config.yaml
arch: "resnet"
model: "image classifier"
dataset: "scattered letters and digits in many colours"
train_examples: 97500
image_size: 32
crop_scale_min: 1
horizontal_flip: false
targets: ["count"]
num_classes: 6
norm: "batchnorm"
activation: "gelu"
drop_path: 0.1
depths: [4, 7, 4]
kernel_size: 3
stem: "single"
avg_pool_shortcut: false
widths: [96, 160, 288]
label_smoothing: 0.05
loss: "cross_entropy"
init: "small_normal"
residual_init: "none"
optimizer: "soap"
beta2: 0.95
lr: 0.0016
beta1: 0.95
shampoo_beta: 0.95
eps: 1e-08
precondition_frequency: 16
max_precond_dim: 512
merge_dims: false
one_sided: true
adamw_lr_other_params: 0.0027
grad_clip: 1.0
steps: 16200
batch_size: 128
epochs: 21.3
lr_schedule: "cosine"
final_lr_fraction: 0.05
warmup_steps: 480
weight_decay: 0.09
adamw_weight_decay_other_params: 0
Rows from block 9 of a small image classifier, named by matrix and row number. Rows with one number belong to one channel. Each number is 128 + 32 x the weight over its row's rms, rounded and kept within 0 to 255. All counts start at 0. Numbers have three digits each. After the name is the row's rms in percent of the matrix's.
After each channel's rows are labels from the 100 images, of 14976, where the channel reaches its highest value: "top examples" is what is common among them; "colour at peak" is the nearest of a few named colours to the mean colour under the peak. Only what is clearly more common there than usual is listed. The data: scattered letters and digits in many colours. In brackets: how many of the 100, against the usual share in percent.
# convs0: first 3x3 conv (model.blocks.9.convs.0.weight, 160x160x3x3, each kernel summed), inputs 0-53
# convs1: second 3x3 conv (model.blocks.9.convs.1.weight, 160x160x3x3, transposed, each kernel summed), outputs 0-53

convs0.141 102:131151155122075095098138105134142092142163107117184110138121166098198128121138213096107172196126128179085078113132139151144171124140157161125143132133136134104101
convs1.141 106:156092077138121096183060134124105094132057125129057111113114104120117096105157138130111087093109152133177185114126125108082067101111089142168082128166120065106151
top examples: count: two (39 vs 16.6)
colour at peak: grey (33 vs 3.3)

convs0.52 105:146059091142164074164106093098125166121115107175151120159120189138058116163197151166162161143090079154161124067045149095183132140184120127128150150072127117147117
convs1.52 099:095073085117130128148097077081176108105120149186101129176093149092112129198145174156135151110092106142189141136134166166141191141082144112175119103131102157134170
top examples: count: one (70 vs 17.2)
colour at peak: brown (32 vs 11.7)

convs0.16 114:139133154090220183149190128134113086098158191204126125142096199111125107130095108129155143072144112129074128098156168199087185137109159104096140137167118156135101
convs1.16 087:186112104135136119098147157170136104126167173078113027110158117136086072078095128090054107115189089112148167099046097069072124126109156126193117138106079090075182
top examples: count: six (36 vs 16.4)
colour at peak: grey (27 vs 3.3)

convs0.144 084:091141137120112121121135132124108126135077103102101093124091142099111144136083096104148147122091091129156134139130103165132077125100138084070127117053090131115032
convs1.144 123:176123153134072176086171144169143181153216149083154092064165104154099115107096040104103132114208110113090103117104090093119178086159142138155137137133118147114165
top examples: purple (45 vs 19.7); black (44 vs 19.7); brown (42 vs 19.9); count: six (41 vs 16.4)
colour at peak: grey (31 vs 3.3)

convs0.66 110:084081122122105110088137119135107120090080081196104136054095074117106099136137110141144148125075102148117081104112080094122112110161096146133150080134075125145067
convs1.66 121:151072135089117147151106103184128142172166170086153118121170102170116133120077044136126117086203137066119114109110091082124131092160182126138129153088081114118145
top examples: count: five (38 vs 16.5)
colour at peak: grey (26 vs 3.3)

convs0.139 110:066095141141084144109095117100102090131100133191143091105103170134113098110088100133145118122112133076085091105156116158055063102053088153134147080106111076174070
convs1.139 120:171100098097122154123123143189099133143182150093124080103171104156138122137128105140110157099216080072130118080068107078119176088165185142138121192110125170073156
top examples: count: six (35 vs 16.4)
colour at peak: grey (34 vs 3.3)

convs0.138 095:169110086110118150106097140107167110135179146152083154066177117062105100057100081175119147122126104164113119119100102111143178139129073139164149116176104136167173
convs1.138 133:194099104114121146152108070161125139154120147118121093113110148147017112082119096124104136053172153108138151123106127138121127156102115145102102129064129202151075
top examples: count: six (55 vs 16.4)
colour at peak: grey (25 vs 3.3)

convs0.98 101:087143155123097121095172108127103111131137096209157161069154204147100106113116096211132148083136132068169144121106106138129092154109138148129166095164146103167032
convs1.98 110:165147151122125153098113154210122109123182135107149091143151119184163095095100090130090147111202112092120122083071112057098127106136133130145105143059118134099177
top examples: count: six (59 vs 16.4)
colour at peak: grey (27 vs 3.3)

convs0.20 096:127105198109094162130111173102093105098157171196132096066131178125113076147148089148143092109132155098134132075155075122134096131140146122123170122189128106125045
convs1.20 112:183163148172142162150134154183161112149157196079134062171178132186165066061083109091102124108169135095136166110109125050074131115118166119126088146095075153119202
top examples: count: five (40 vs 16.5); count: six (36 vs 16.4)
colour at peak: grey (30 vs 3.3)

convs0.64 100:093122155131187144102193149112037107078147139183086105115104170141116108172153107135167139087127188070089126136109111200147154152053152100092118107144142122114124
convs1.64 085:142203120178161118124169168173098126089166185116132031160129146128100102125134086067074107105176134131132154133110108126061187137137156142129108110096152093055114
top examples: count: six (43 vs 16.4)
colour at peak: brown (32 vs 11.7); grey (27 vs 3.3)

convs0.95 118:111092221130074129121136110107118120147115132168159160094170189143152078119157112171155175087142133082125123097134129102126056119102116141124179105123144140202048
convs1.95 103:179105111093112147114107122226110100105185149093115067123166082156172086116110110104092132106207118100145156097071085095120118113140142116141111164095128156093147
top examples: count: six (89 vs 16.4); green (68 vs 39.1)
colour at peak: grey (29 vs 3.3)